{"norm": "instancenorm", "channel_attention": "se", "block": "basic", "optimizer": "soap", "shampoo_beta": 0.95, "eps": 1e-08, "precondition_frequency": 10, "merge_dims": true, "batch_size": 64, "epochs": 5.3, "lr_schedule": "cosine", "final_lr_fraction": 0.01, "adamw_weight_decay_other_params": 0}
Rows from block 3 of a small image denoising model, named by matrix and row number. Rows with one number belong to one channel. Each number is 500 + 25 x the weight over its row's rms, rounded and kept within 0 to 999. All counts start at 0. Numbers have three digits each.
After each channel's rows are labels from the 100 images, of 14976, where the channel reaches its highest value: "top examples" is what is common among them. Only what is clearly more common there than usual is listed. The data: drawings of small networks of dots and links.
# convs0: first 3x3 conv (model.enc.1.0.convs.0.weight, 128x128x3x3, each kernel summed), inputs 0-127
# convs1: second 3x3 conv (model.enc.1.0.convs.1.weight, 128x128x3x3, transposed, each kernel summed), outputs 0-127

convs0.80:505447532467517500504501488471556490555495505521564512468461510503514492512522474465534473469509517505504507470481501484486494488489502473490499476490473529487498506495515505529442496509491535517497505504539495469474504488490470483478476525503511476472492453476539509508543523542507500510490494497508555469516561437501507526514473509487462471490546511492435503500485479470493517504534
convs1.80:498538430541537469512511497485485498498518522479464495518530499477502581484499493493534517464462476543502510510508515515511533510504517489498524484468482512529516504500481510509479536501492450527497525500526450506531466476507475511483505476495494517480501476475517459492489494449468591496487470515488532506514510546548501508494496510512461510492486512506513512491486497466479456458490
top examples: chain

convs0.30:536471518440544478497486480502498506506515529534498521508451493456539503484485512494535480487497505513494507498490496491520479516497532444461533508487509510511522446486540506509507541480485521530490488523503495515482554464481517464489465554514478526494478498526488490463525493531531465487498512492534530552484513465471506525508494471485511526503539511540428514483510457491488495524515
convs1.30:500492543535496468454510491483486464488511480473482484506488499533416517458508497511455476483513498495512486516539512528505541511525467516494486496494489542469469542532461467548480468472467491471500456511526507505484524541500496485501523506495486501499482522524527525507502522503471540499515490537480446507501506440490502484496496543483493543500458461480520492536516520470498476486481
top examples: white dots

convs0.81:497481445517517538512513494531552490470519514512524456480492477484554513502521470511512467483528484452511465495460517470551480466511487480471434501497492481515527509508503529474471479510486523500514471465509543503509509526484485487525461492513478528513484498487469465469479473530530546547452515498489519504481478442516502511524453484503493506498516472496489513518517489523483541488527
convs1.81:517484513471517491485545489516475516508494510525496490486519513525448482505537528477522509520482499531455513506519473488475533492399449526503536495473488533445457483547502480468511545501525462518489493508505443486499500456487480491489499500474508498511489498490514472525488535482484485500486467484539499469524517474478501479515510488498507466535487477495449495471510503501492451505461
top examples: laid out on a circle; chain; loop

convs0.60:501522476503477508477492472505517516505495497478511482482499508529519472512481533509482496507435483530465465462511506532515479502503497513514515523547446499504472502523466494457514524482499501473445540507509499465476449500466466468451446512540488481541495453505506485504502497494476451475484470488502481488498505497488459485490450465513519513521439504483534475492557512517518513522504
convs1.60:456514490474483460489456497505474527478484496481485440493505485529497479491480482445508511497509488454519504489476496442484474489480521456509476480429543445490520494450527516494527509546456496466512503510478504511505469490542513510477498493451519514528462483500465466474482537491533451534513495489502483482523513518482480515487503497482461491461504494514480504496475469486480495479490
top examples: two groups

convs0.70:478474503460512495505492514493482481486461494514470499495464504489554472522474489495500514493510490497515516504495462494478486495497498509497476427483562518495486494487536501483538499487499437507495560492530477508487522484472481497496524524477494484506498541491501512499522506409484487506492484480498518579450493462487477499512501485496488508500487512516536492540472519452491447463534
convs1.70:510485519478535470514466521495552494508559483512529504485478510494495510494505493482522486500493520514511531518508526515513480506495527502500542537506504523505517497467513502502539458511501565499494472508494505539517458502492517500482539475542509537500514459518491490516511513526489473520539512511494478524498509504528531539491526542477510518525487518455544520457539529490543577562460
top examples: complete; laid out on a circle; nine dots

convs0.15:516523509507491506473521509519476423480509501533490475465480488462442507556515514516518498475507517490512533538482523463499488498487510515490458498463534482492533460479526526493514498496494506495510499466486507530484521526464501490517513504507483532523513483502460513533533505501505565520472524502485536483520564453497515520491533486498509497505503467506436522536513506494540511532445
convs1.15:557506387481488480526542482501506500530483480501462509496503528482522573485463492478507497517515514508530498494506503483496513517482519486505478493485460514454484503463484505500482492502516481471536519506555511508466483478508486537497476488467521474484495529494498473528493461493493508489507484481492490504537471494510504515500507523446541480527551451486503472521495547510502471472504
top examples: yellow dots

convs0.85:520479509479500481497499540472552456475496493511527471513492470507492522496514497492464522487515548469525515514541481464515479481451540528485490525494509518492541479482482476516468490507457546521527489488504511526475540505466485470536526490459510518540465483474505534466501449491510537470541500528505505485474483486550516498501518539499482472472525523462463531541491514492503540499498
convs1.85:473500461533485464485487488487455503465510526464471497501493470479503503474505472492519488493507460506508470473505501479456524521468433480487514450489469514481438531543483486484497534504514453455482495492520462461485490478545496488494472482507505493494529500509496483506467552476477529494485508492487505464545508506504487521497501479451489477467535471489474504436450504507480485483497
top examples: five dots

convs0.57:484498490495516544527502528468462522504489469501468494506449504513452498527509498579464505470492547484509487505505494473487493513489497514506474503482515511472488547479516506484466481508519494529485523477515524524477548523486481502517429529526495523483518484484503499483540495449525486520452489529509482479511520497457493486498481511502472490531474518489441549526507532524531513494444
convs1.57:510493462495503470481484479521492526481508508480491469485493537521495499498455479426511438463489473496496495535496521499499533498523498484454498479489493512497480479496467470485497535501493516473521494508479457477532503434506479532479470474453483540509451460503508481488447526496441508477515476467487504507466467472501497511533509510437495480467522492463525486516497477472506493493505
top examples: loop; chain

convs0.105:472480502526534479465508529495499482490460481502489506508499456509540453482499477475470480481476505484456501484507521514480534473504501496501496496499503502527513504535562488485477528511501469540506487497536482440507487502480502508484530440514470473497481494468513535509535468494546516458511515440541491506488493486493480457464527479500485563475498495498520509464435502495456497504488
convs1.105:471532515454471508541480459457502484496526494485499498487464513476485522479529452488550513478474498501526502530463515488482458477513484473488504458482535459486522492467472526481483478513514512528469514546480494492450478510533530481535520479490488555513501518510502490485457482497491476552482531508470469494485506542500480470440484507490485486502492521469510542533523546503497497515485
top examples: chain; loop

convs0.95:519503472508540497512497462519488518498476522496542501500507472507457498484519472463521484506501524447474490480526506530479487489533477467476555494492510502442434512475502502554469503490512502521507444513507509454503471527486504501485547481524450497541454513508494504499500520470469468477460502514509461474487524553458519525465511529491493510485491483504510473491476486502466486463492
convs1.95:475482508496512511514466517523537466488506524528512472522493523517588515475511515515493525498468508493502501492531525518508505504518519518531504516506525491554530496492571530484484493435498507480493579532483509537468521535499515498520495535478551504500541449491486509458537504498524493517555533491458528499524498495516496491472513503483476489481477514486486505500507494518536524505502
top examples: laid out on a circle; chain; loop

convs0.40:506486491446498516462516482501508490495532508492490484491490450516577476490469475486529506499491511548475533496505529486520493507443518509509487522482519505524511496483501520522495481529481490467502524474520488480481511490471477491519503550528471468543483513498508504492480490497536507499460475466484489546464489455446509534511521452462475550501465486541509502552520479514475522538526
convs1.40:527486508482497498527498501475502451528480457482502520453490532515458469477474513491490464482499514447516471486484490519477520507506500478482479479526504519480486497463519486478493540479476526462522435521516479485544533472499530490525519476456463469491471471482503484489499470518466474481494499470483483495532471502488480499461484443552529512508514485455527519440462516521515508496482
top examples: chain

convs0.37:478494524476513459451496493452512502504500534497502531473511482505508469491481556495486484517499531489506497453486504510437485491442457498489511472522532511530484473506476510466529494488488512462503473524490488466506524537527491508466493500542504475525472495493480453484492523507512456491505530498497502512519472486458477499502485492508487485573482488506557493535522513447520482488562
convs1.37:541509478504517463471492524516510492537514544461494488513515490485566524472509493472510504495525503494520523517508484490538488514494522448503507524490506506515491498459514483492542469508510482497484530472535496502481469490518477482503516495522501513515495502514473485488535514484496460459537483480514507515494539491551519509434536512478471469486472504510476507390503482516535477502445
top examples: complete; nine dots; laid out on a circle

convs0.71:490505521480476516525502484500510447535509523493454470492514499499495522510508506512523528505493533506463461514463530517478431487469473489480497528518508508523565495508532485507441486555485477500512451506531479460536494518511515505516487478498470476496484530517506513504516493493529515486465519488486488476479487480501480513523467486494498523500518523534408536522458515496502455532515
convs1.71:535484541519515503497477498519523501481508479497531517481489500509455495497469508510456493532512504508481511487526443491511536499530505549527524507505523486501513504452503501522548492494499550483501459521511536550489486509480525501515504490506514502487507466462493500484494498555496504508513534510495506564505523498507559489488513488498517550537509485490555450465558539504500534470554
top examples: five dots; loop; chain

convs0.72:491506453447521502498512491549518510476503557519521477502468531475500512494542510466513496487546500474511513531474493472524511490534507490450487470469487483513479504458550508493481494483495531520519496500506486506494479488460507488476489492524455516475512491476500489468509520546553547504502479473508514489524502483497506544475491521445495489482505458533481517432499453490534528545499
convs1.72:484510518534521488489518496458477535477492423523474515508535508502497540483523478497490470492496471524466513472480490504499528504458489497493523481465472562468482511589461491513467526482480466508496504499532490485523508501516497517507500517509495519490497558480517474530481522490519558496479490518465509501492500505477480475514498500549529500519534473515483468551465522484481471474481
top examples: loop; chain

convs0.87:509525497450487503508506494505547446461503517519513459485449464495546481511466501536509493495521478455478496518487510469515517503449527500494481489517506498510551469436481493488497489494473537509489531492472545510478523494476510482542501486463458474513470482490518469542486535500519522494446499506483517479480488485491520517507510485519489512518516479524527513533549477472462522529545
convs1.87:493441526545494512506514509496444492500533487514482482467529486518421522512500506459470489509525527524473507495498499526456499511500499494518494499483503499453498487536489555504490528481484500493503448474518499501451545462508470466467510496518496462458472513515485490461481445494465467501525477508492508500505526450486483498528492481476539500477540469464510507453490517510501496504482
top examples: chain; loop

convs0.103:512474485528510513479506466486528472502486499527452487484508461480520559481541495489485474456519512527491461549525492541502478454503495454477516477523485499512523508521499542473471515496532462493539469498531478512484490511491497487546501507524466474549429503464439505487517507489500518504479528512499469454476493512476495491487522508480490529518537478488506477464514512540481490528517
convs1.103:543496501480520523538515510485534516471517507508548492540529517533508484480476511466490531508460524468488479480492515516479521504454518549495544520457495515464493519498548484523534481493530505458534472509495550491512537509496484503470488489498518530511548455486504507512492519531506482451495522463532555511533512497528494515506470521516522478517471494523515514523459445462505497479489
top examples: loop; chain

convs0.65:466509470474511521497501550521505481497474504492493488469459506504629490488464476458489507492496491500507531487466507483515510487509504511509503465452529482517528468496540513491511455511488499495483499491515494496470528488518474484487493504503481496478488508473479479488554540464466515497509493523510513549480478446541488464503504477524475504499509517476563477463473503521496509499515
convs1.65:495495523500524498495506491495508495453535490527514485476506522470425490511513509535495496496477512495494455493508473498542497502480523482473494490465478471438509534533481500495516502476492517523461462531479520513491518488480543521485531493534475505469549541524488522507493527536533509490495515497483466523490526483463503499522514525507507503537490438509558506577479525466521498516461
top examples: complete; nine dots